Weights of a small contrastive audio-text model.
Model: 5.89M parameters, mfcc input, encoder arch transformer, encoder norm layernorm, encoder activation gelu, encoder moe top_k, encoder num experts 8, encoder layers 8, encoder width 128, text encoder width 192, text encoder layers 6, text encoder norm layernorm, text encoder activation gelu, text encoder moe top_k, text encoder num experts 8.
Rows from block 3 of the text encoder, named by matrix and row number. Each number is 128 + 24 x the weight over its row's rms, rounded and kept within 0 to 255. All counts start at 0. Numbers have three digits each. After the name is the row's rms in percent of the matrix's.
# fc1: shared expert up (text_encoder.blocks.3.mlp.shared.fc1.weight, 96x192), inputs 0-95
fc1.0 086:103116131158113148098102073097135138166124080160124138177135147160144139105137130129140088117114112094139137137123166122145131152116148127135133151117097125165167104148163106105137172147117122103086132154166114112116137139094106102079124085143098129107163100137139105139096090114146139146
fc1.1 079:096117132164118141115078088096117142166117109185107151179152134155128129109147146129144082127117113106137125135134176119168120145128156135147128143120092130158156131155164106102135162130128119088085143153149144102128140131113104087083125079142104131103153111148157103136127104085138120141
fc1.2 080:130111114168120158108097096101120179156132103154120129169165173129133135105145137120144100118142113093139139141121158114145109149156146127130129148112113114160150103136146102100131162149127116093104134155141139106126134144107104091082112077147096130127156101130149112127109088107139129157
fc1.3 138:097115161155098135076121098096137135161126087141106150181137155137160131125139131134112095128098105085135131127090170102142126142123145127118136152124101131158164104162133130101141161172118134084081130160164120103084132155083114114089119074110102139113161089147134118156109105108145172141
fc1.4 092:107109132166100133081121082090119119169122090170106147177151157154145119129140136128134111155124111093136117134092174129140123140108131145143130136115096125162169096138137120091140161169118128082100147155169112106115130156090115111087116092129088130133149096148140132162109109110179146139
fc1.5 081:126111113143114110076141100092137116182112136165091139174180148130146138137143118103148131125200115095133150116100137118134127130103149169149142142113114137135153080195154124102151158149133122069076124145172095150118080156105119147115114090134114122145128129134179132124094106106138094174
fc1.6 091:113106141125105158089146107095112155163108109104132160151155137126138135096120143113127112128110117086149152148132145106154133153134132124139121143109127130154139101148137137093105149173091111104072110148149125088108124152101111111097128095129086174132146095113112098139093136130159145124
fc1.7 088:127100143124103135126146099102110128158138110117114173162152144129129123083126150110138111147124126064146147143103150119150115148146123118136111119112129127143154108142127133092106143161097126104077116156168145087121099164121111083098138109134087173161133088114136110138108138113168158145
fc1.8 116:105113139168098163100141088096127120171105075138119155178137155143141110114146131133131074122129103090139115132105167119149145149143168151144130143139089121169165095159142118101140163163113143104092137157182111093111127162094107109092122109144085129126126109131149111161103113104143157135
fc1.9 089:125101125149097141098129105093111135158117095137120143166160128128138096092123140114126102143100114085142136142112163107154140156135146129123125162109114100152145109132143137103113148169094110104077126164178138097113140152088111097105142096131073165123134094152113111154082124124167151144
fc1.10 086:113107141119107168104125108089110137160103110125130172158138143130126117091113143110143110141106129075146148142118143113153139154140136113135129138129116112149137102141132136099115159156100132116076106152175128085118111149122112103098131088134086171133146086125133107139111123121151146139
fc1.11 097:106118125156093131100107081094120131180114080159118137187140165149144108118134138128124086147107109092138135137115170125147133151128159142144129147115100132169166102129144122113132164151112136084102135162163125097103141161097114113097123096136100139110147089129144131140092115098163144167
fc1.12 133:101112155145096145086116096090142130165100090149115150186153136139155122128142133129122082115086097085131126123094161114149125155125147128128134147132096135160162095168141117117135169172117131093084138155170114095082120153076120099095123076128110132122149099141153113153102106112153177143
fc1.13 095:100091143142129081099141122092130112164123137162098156163186152126136120129149121116157121139184133105129152112104122116132122146086144164139125121127097162142157072203121111112128151145131109100079119127136087133076087171097157102130107094123109119164152132129149129129091126122133118149
fc1.14 110:094122139157095148088110079092124133169109099148120148174142148162152130128134136129113089131090104082140122140089177114151122149117137130148127152122091132171158101155139119113132159164111120095082132158181122103104143160089120099105123085125096140118149087138136113148099099112146165132
fc1.15 135:102124127155095142094129104084151144166102108127113137173126153134164148121147130130119083128108104092146140125091176113139116144118154130142129149130090124175160097163151127146150133166117131092090115166163103109099123163085125087089127094110095134133145093136122110156090119117128172141
fc1.16 085:119112129128103172086137113094112123154119123120127145148143151122125116093113142122135105143117130072148154150096144102136104147150129120147123137118121122160134088119145145117118148158095126126087097165154131111116131150096115100112135090117095173124142083112111085126091120117161121133
fc1.17 088:107109124163102132087118077096121129173105085164122146175135156157142130105139139122145100116111107094142134150120169121154137155142159138140130138112103113163165095150159117084133169147112105100111136164169118091118134140093109112096122085167113137112154093143127104149095094113156142147
fc1.18 096:087112126160100144091127085106118128172097081160117123169141138150144134124137147119143083135113097096144123145127172111151147147117163151142136150123108129160158119146142124099124178146120102096101125153163139103112145148088101099097127082144077133125129092136144105134092098107141142137
fc1.19 085:122114132132103163087133106089114135157129095137124154168144142130145120093123146121131106134112114081142135142116153106156132153147144103133127160123120127157162113140147127096120152164089116109091121161180151084111130150100092078095124091124090166139135082126115097147093113111144154141
fc1.20 083:121112129130103171110131108100105145159109126108134136149138136123139132094120150116143119151129120085155168140096125106149121147147145118136115142113122124157143098137137137100112155146090103112080100163152135097106102141115102098111138088127088168135141088137111081130095133119148127134
fc1.21 084:125116099162107129114089084091125117177118088171119139174145169158133125117141134127160107129141117119135127128135144124142115144141153126149126134113106111156171108120165122107137169142129115087115125180135106103141139150123124117088110121148123134103155109158163111165089089108169110162
fc1.22 078:101114140140127108087117090087128111155098106189095127161187142138140108153133124129154120137152118117125153113090142124128128140122108125176144133125090128155129087167165115089152161168128125082084139160172115138129111162088133118093115073144105140104163111157130140143102103091158126152
fc1.23 088:132112142159115159135091082112130145160117108168099166160117151136130153091156128128154087136147111113133152118126174151161117125156160172123136166085113145141156133172151095096132151133124116082109165145120127093147109126141100101101124110169120110111145088113160121117125078104127121158
fc1.24 090:103113126156099124107117084084130121180113102157120150174167172149142126106139140121143095141127112088135128135090162128157121147137137140137130136119096115168174098138145121103138164157117117093079136161167096101098126153084096113087114093139103140132159084130132109160085091125161144142
fc1.25 094:080123109168094119115150079091136083175104111152101139174136127141152099129137132129147117141134100125132122127110153128123169135105153142154136163135091119166161092141135135112150168164123119084095126160157114129108119161064125102092121102131075132115142107117148131146079117124144157133
fc1.26 088:112112136156107142117075096098130141172129089159111143171138170163143130101140139124145094139125116110136145129144184125149148141133137142133128144108093124156175100124149114107134185143116133107106135160147133090135128142117110116100121106138123116128155101134118111156109097102154095137
fc1.27 119:099117140153104135078124085090130139156093096146123145181149143146157134130142131131127090120099105088141131137094164118146125146123149129127129153118099134164152101170143116119128154171118122091088130152170097100089130148085119093082123083119096131123148091140139116155101101114138171143
fc1.28 079:134120113166124156121082103103109129146144108168113137173160148118123149108155126121150082127143113106138143127096161108168183139123153164100129144109118122143148128147157095086112164148127110080088127151145149109127083120119092101107109102183117123101134121156121130141111107113163099174
fc1.29 092:083102132157099133100156097092116127173099111164113143169148154145128090117132140118142112133139119090141140131117166130139163142126154141148139139150099155157158088146138117099133176157120117091086130161167116128104118176071127097093116098132070131104142109153144120139103106101159150131
fc1.30 105:094118146140109140105112092087140096154108107152118135173157152155137122118135135135127107130094112075132126128086153121148124153142138114135132152125100125168157095158147120115147145173121121093066133155164115101096114155091119102097114084143095137123160087158149113157092096121157150144
fc1.31 101:104124141165091139096119088089124116173122092148120143183147159151138125116144138125127088126102100103137119141112180126144148147152146136131138146105088116163169091133161115119143180155108137083099147169146120081106126161101122109088136104134099119104153106138162110155098098120156146158
fc1.32 077:145091099141120128127104091091113147181108125174078161176153148101141142111145125110139088129136113099124137116116157101159146125104171167107144160112120163141146128172146123090116148152120105100092130150168123100122078120101073120102113109157105143112128102114128131139121128079146113183
fc1.33 096:114107160146107144103110094085135106163103095160109134177143141146135117132145130128141101121113115084135133121097146111158125150124144154104135141132108142160162101182143117097133169166111109092071133139174125103114096162106103097112110089166094130123137104142141123135100120096153123162
fc1.34 095:091115135158103148099104083093122129167100100155120137178152133144156131117140129129121088128112109069141135138112167113153136153130152131145132157121098119163159106153153122108132168157119125098080141163174117097098139159082109101093127080140080140130156079134147111143095101120144139143
fc1.35 126:118124139156098126085123096091139150169113103147101142176148131124154121119141133134127082118122111097134140134092160122139118145117139140130130139125096137167158096153142124105137162182123149087076124162163131097092117151088128115088124089123088136134159093129127116155102107101141157138
fc1.36 113:103121147160104137094116081093134116169117091155118141177164148151148126124142133133122096129112105082140120132092173114148128149128144121125127149117098129159169089159150114112134180157127130096088141162171103094102122156092111110097118098124101134135148082140140112169099105108142154136
fc1.37 126:120130081157105153113146082117117113153068115112107111163083086135159113132142145131090093140132097160151104142097138128126150137107180131161118178122109122155142124144157132150138128153103125115123116162163102107123152129081086103099134146123090119136093097094141106151069141122102185128
fc1.38 086:107114141157109148086116088097120145162122109180109126173150136134142131138137139118132076131101123112132143132123173123144142141121135132131145149116090149152154127144148111088115177130139119103098133142159115099146136139108102092087120086148089128103140093113150121130107106095132143153
fc1.39 155:107112139165109134101118101090120146147108094148115152183153153141141132124140122132106093112126095095126152139103176120138113157127123134127116143116103131152153103165129116129120167191117118109084140144152122096078138181103134086092118086094110134140160093149111118156106100119129161150
fc1.40 088:111110103165103154154097089097122157169128105165113156167130167127122142100149141128140090119153115111135152127133180141156148146153175136154111140118090094154165123147176105114141138147131133090124132158122126075155133128133112096087119112136129114112150110118164110157122069109129118131
fc1.41 100:101116137150101146089117084095124130165117074146119141180136151165150121121144142125138092143110100078137122144122173119148136149127155126131138136129093115167177099146144118110140176157108114109103136163169105097121150165090122103092125102123089129102151105160138109139088093107147147147
fc1.42 091:111117115155094147105125074094125137175120089160121143174147170153150135114131138121135091130116109104137122142111166129145133151137182133144139145109100090166168108154159119113136168145114106109100138170154107101124140145118100107083129095145104136107151087126152110140097087106149131136
fc1.43 128:104116144158104136086125094089127141159099100153108153186148147138161131122140132135118090128105103089140129129088175116145118147126142140115130151129089131163159094172133128117132157180123132089076132147165103098086113159087121111088121091116100147120148094139144112144097097116142166138
fc1.44 086:138109108165104142133100090099119136175112104168117125175143139146140137083153138119127097142163126119138137127122152126163156149156130149123127157113109106144168079131161099123127171139119131091113144167131109088125110155127115095106108122176117125114139105140140106141100093111141111170
fc1.45 098:101118126156097135084140088097117127171117088160123142179152148142141118132139141119144097133111106081144126157118176129147135155138157138156149142119096127164167090146155121107135183153119118090089132164168117097107135165092128103102123112150080136120146112142127113135089090105169140147
fc1.46 082:114121112167103137111093070101136119163091104171108145162166134159137162116144136132129087122112119111134136130127177118162138142161150125138128163111094118149159117166163118118127169136124106104111138161145116091119115122117095124088123093164109115111142113124150103135095073102120145142
fc1.47 091:113115125164096148088119077093121127167120079159117132176140164156143126114142141126133098131102104101139122134134160123148156151132169137134128151121096128165177115132148122101134180135119125088105140164160128090113135157092113103080128087141090126115143098136149105144104104108129136149
fc1.48 095:104110141147090138086155101097109143170115107144134135163142126132142108114116151118119090140108109084149140151126157107155126154146147115135137152129115123159154102152154130088110149155106110111079122153171137102110135138088099093101136086137069162131130089113134106124085129101149153145
fc1.49 080:113119096147108133146102087096129155174127072174115144170141160147136152115149135129137100135122109106133131141129176137161144144124164124158131148125094088163158118118161110109147157145126121094120131163143117101144135160129117110092118100139128125129150090133151105150102069115141127140
fc1.50 078:127109109147118139125112071087129163162112126157099139171160142145117131108144132117151103102107113102132136143132154114155143152142169111140105162115089146159154143162181114111138146169125115088108128163176117093142133139113085095081121095144111128094144105131142090161113112103112128142
fc1.51 086:106105110161107108085140094088125133167121128166101156163156163149127121138142139114142126154128125102133135127101157119128140150137151124137140143118087131154157072174167111116150153150136126078092132158160097135102116170085113084089103083121101137090140102159152132157098105115137156150
fc1.52 087:109119131169111144106073071097130133165145086165116168157160163167132142096142145132144096127138131099142125130124145137154124145138151138121125147108094122149177107116153110116137171139122120101129142169129114106128138137112117123090118084145125119141146101125155088148109075116134114161
fc1.53 082:102117111167106139102098077095124140168135081164117124181131151164149135124145139119148105122122117100137125131132169127150166151136153137133129143116096102164163121151164108103145177144121123093083127162152120107117150148096094084089123096154098115109160090157147107151107094102136127133
fc1.54 127:112122128154106141089124113092142136171099104157120147184144146143145128107146135119114098125117114069141128136115176110135142148111147136128136151108108123161160115177143120086134167170123130088082131167164118094090120157106115096093120078105105131125148078141144122153118095100154155145
fc1.55 083:130104118172105119104109109088118106179118097172109143180153168133130105121139126126156079163155105115130145123093155123156134136104139160134137134122108146160166095163131113096123186130127109097073151145166112104106107174103115116113103097157102136107125106149123140127101116097163132158
fc1.56 076:117103116157101144104098075088126119170132098182114148178147145146131132112140136126158109145123120113139138130109145121165139155128159118142114135121085119162164106135175114075138161155120117093114141168161118101136118158101097117084122098146106117113153093131148120144110105106149125142
fc1.57 098:102114132173099160106128074096122125175112098157131146178154142157139123132131138126146101127130103097140128137122168129150134155150147138158137157118104124161162096142146116104135187161125124095077130160152114093104139153096114096093122094158086131105148115131163112170083111099137135130
fc1.58 089:102118128154098144102103073088128112171119072151121134182137153159146113112145141126128105132116099104137112135107157125151140155124150115145129155121094135171176098148155119119147168148119128099093138173176115106117126155089115103092123094133093131113144096139152099155087106109147137149
fc1.59 104:103113120160100152100117091096124127163109065141113141182138143140157114136142134130123088130099098093143116147084178113146128137114155129128130141135095125171150095150145119111138156167101116106103135155168114110114146156092116098107122103120099132122135101159105123137104105102168177139
fc1.60 078:144111103167117145118089091109116150161119115168102109182124144130126156104152131122129084134138105114154130134082154135175163143120163168101149153108110103149169128136157097111124166151122104074117149159144152109156096137130093109102106098150110123111130095133137109132105088112142113180
fc1.61 083:104106127149107157138068074099125124180128084170108144169135167157133156090150142124140085119126113112134133132125166123153144151146165131143118171120097110153170127138175107104141174143122130091098141168135106111142118151124106098098120127141118124116137092148165106153114083117144120160
fc1.62 080:125112085167115149128071075100113143167123116183109138178109133130136136102146143126137093135163107120138128132108143151156119152144154157129127173116113103150166123140156104103128164144117120098135144166132156102150115145148135122104106113162124123123132095112148118129108091111135104169
fc1.63 106:114110133162093143090125098097120128169103099141116156186138152146146118125148128126140092138115095093136125153101166115163137158122132133128131137128094135170166080138147114093134166175108119085100129179167102105117145161091130102111123104119094139106143105161126117136115117083164152133
fc1.64 087:112105152135107163101157108092118132162096111126139165153142151135136120104115148113109111148115123075143162130099144102161104151146133109132124152129122129148148120134141138093110142162098117119082113150177151096098116145099115108106126086114081180134143090126119105126094124130151159148
fc1.65 091:106111123150096150080117082090121126169123089155129130172147152147141112112137136114137104125111109099148152144122162123150144151134157127142124145119108118164162097143159122099134173168108102089085123160161120103119122157092107088097125099139090138102152090155115109148090108123152155150
fc1.66 110:103126134164100136077119087090122123173121094147118152180147163150140124125138134135127097128126103076143128139096175125139127147121136137127141155122100133166161085164134119106143167176114127093081131162157113105096137159106128106100122084131086137118154098142129119160111102111157150155
fc1.67 105:089120139165101125097131081098130126164108090149127148178143154167146136118140137131119093125108109085146130132107172127144120151125153139126144147125085129167167114155147116119138166149119118097090143158170116099109123152094113104093128073139087132119150099131148114158092092106143158120
fc1.68 090:130122123134096148111141105095115143162112103121124151156145148120134121089122147109137095134120121076149149146094140114148116143128146105122126128109108113161141108158156144106119135165099104113085114156165138087110123149121123108107137098126089157133142085137094106138098131123164158157
fc1.69 122:130108109174090134125124106110120156155107105148099131159123131123140116107155130143122071144107087123131117130113166139158141127064162147105141151124111137150144093134148099133150165169122062067111151157128122121126126167110147120137121117124118140127110133139099149101133107094162147145
fc1.70 082:117118109157113113136106100097129151179149088162128122169140144143136147098150131127140078129140111100142136133126165133148148143143149121149118147120095107159159097139176100122139172157121120080105130180135108098130128155122102108074116104148108133125145095165149107147107081105147128142
fc1.71 087:133106081151125167126100076107127153154107131176102141165137151143124122108148133138146113127133124099133165139123165124158167137154154109135115160106099091152141118125173105093143149145134123088097132162140138099160102146133100083086109089128122139108153102118152126124136099098137169133
fc1.72 167:115123087153097137110141073118124108147096100127123091162091094137151131113137136126107098131127100150150102150102147119136158138130190139161112180122116122156149138168172139144135133150100115122117108159159100105124147135075087116109147139114088132136108098101154110158070126120106181119
fc1.73 127:114121131147104138082128092090141141150108095143105145180141150139143138110139131135129093125099117082137127135082169101139127149125141120127120140123098131159173105155140123106147159178117143092090141171172130104088132148090120118087122066119098135133151090156127126142107109101141173141
fc1.74 102:137113105154104153151081084112127150158119117154108159169160173141134146110137141123141096115141113115140153140125160141163154142145144139148113141092107124139163128144161113120132176139124122088098145169125103086137109135144110108102114105160109109135162109149146103150122051119143124158
fc1.75 134:110119138152104152093114088090136133159121090143111141178151150136155144123132122139133102122087104080144125128091170106136103149129140126119123138129104131160169116144140119105145161175119135090084147170180127112094133151097125118089121084119099144125154101139125129162099116107134183139
fc1.76 083:100107124160102146099103076087122126177144084178103147185154150151137113124137136117142084133146111093135112129106172131146128142137146146142134153130101118160166116165159121095133183169121107084109139165167097089123129162092100118086117102142098130117142099145149115151089111099146152153
fc1.77 088:093120127167102135104092080092116142165127114164119136173158153145136121112144143119140095133125108113136132133132158129152143156143154137122129155114105128155182097131159110108133170160124124087095141163145117089127134150091086089086127082159101118109154099131155102145106081105132131147
fc1.78 120:113102129159089136102138095096126126166118107136112153180138152138148123132142131148137092124119106098142125142106181110152143160130150126123114140129089153170165093132148129099141163175109136096098134170148129096104155152104143093091125086130098130128143098131121127149117126097148158136
fc1.79 144:109113163159098131101128098094139133163123096131117153184141143122151104115147129131127095114111096089137134137121152124145158151117145122141123145127091130165153107169134132106132167187112150086087131160146132098095111143088131111090129072132110127135152099153141106145113095103164166132
fc1.80 091:108114124167096135096126088091130126177123086152125142182132154155132127124141139120139081121105104102141121145107171130150145152133154131142130154120093120169168079146160114103135170167121121092102127165164118094117140156096112104093123100140095137124145090135138106155108106106156138151
fc1.81 089:100111130157108158085121075086120139168117101151125136181154150150149133131137130127136085106088105091142147134105163127157123153138146120118116163113102125167157112159153111119138161150116122102080136163160115106109138145087080098094121084143104139122149087159130104157094109108147142139
fc1.82 120:103118140159100148087130085090136124168106099142112150182145143136157126121140126127123093118105099089144142133094175116144130147120143132128134166122100138163165087170144120119132157181120130088078129164163107098084126147100115104096125081127092133126154098126134118149104104113144152127
fc1.83 086:096121129167102145089101080089121128173125097172126122180156156152129108121135138122150102137127113099141120131127141124149151155131156132146135154122095135160169098154157118111138182153120136075095132171167131090124122164088104107090122080137084133080141123132156107153088115110132136159
fc1.84 108:109112144164100139090119094094129143163123082146112158183146153149146113114143140131123091140097097089136125133088167117146144145121149125134137148128092138172163105143145113109140154156106132110086137164177122103102141160087129105091122073129105132120151101141132107154108108103159160158
fc1.85 129:103113131154100137085142096090128141169106103135103147183153148126154124113141122134130080120100105087138136148111163115139134138131139139134135148117100129169159101168143126120142156175115138093084125152161116094089127147085127103082126095128101131132140095131134121164098113110137165145
fc1.86 113:114111126151103148091124085094134133168118094139103170187142163140148122127146136127116086139116096078137133132103170122152127145115151135142129144125097122168155111161141119087130149153105136093077139165169113106096133143094115104091124085120105140127152080152130118135108113105150148136
fc1.87 085:118106145141103163109137095093108128165108109137123155157134150124135112071117143125138117125105126080147139149113163103160148155136140120127126149112116120154149109137147141093122159156094114112068119156175125089112123137096094096106137087147084162132135079122129093132093118126154139147
fc1.88 085:101112129173116143123089065102126149163114109188101134158137143144135154124149141126144105140131122121127162118131152126127130143168152149162133184107107110146148135139157107105133178132132123112118133147120128106134158144151104109081122120177119124146134093108151109157096087129113097147
fc1.89 122:107121134152107153086113097084137127163108099145120132180153147143154131124142124140123098125108109077143129130085173110135108149134140130126126147131097129177167112156140120112142162178119135096084133157179119101097135137095120111093117079122105139122155089146133111161099113108135171137
fc1.90 095:110121116155101142110120089090125145174114071152119133179135168153140107133139137126143085135123108099134117133111174119154153155143151132140126143129093112165158071137159120113142163158102130095098132177176117100118149161109121115100135108134103143112143110153130106155094111112160158142
fc1.91 090:106108140145094151095122083081119136165100104144124146168162137136143138090126142128125101134095106084142144139086159111160143150136144111114124146121111117158172102161155132097123162170105122098075134158168121101121117149089107108092125085128088153138142078169136105144093119117158150151
fc1.92 083:104126107177113144104095069095121149178123090155120143170153145162136135135144133125147084113111127110136146136144156132148149151144154135158118161100096130162151114125152111112133184136131108086113132165128128084123120130110111111096125098160106114113138112124147095151110077102141106164
fc1.93 093:112113113167100128108117080094130124169110081175131131174155128156134120128138139125140097113118108114140161131143156126150161153153165150155139150107099117154171120163162121118127188137128139095105132160137113091120115142101105107093133096171097122105150108119172096145105095103126130143
fc1.94 088:119113110166102126109083085091127135173131082146127128174153173162131136115141143119142102131120112111142119132144159129154152152143139147145119140127097104160173100143161105109138177143114122087106127166143093095130143161116109116086116101158115124102149113133141106157101101112153125147
fc1.95 087:105110125171109141113109087095126144167119083158124136181158146147140114122143133116150091119089104105144130128143166136159173154135149143144137151121102103162170106158155114098133185149124128102119135159154116086125139139103103107077128095166098127097140105133152108160092086103131137145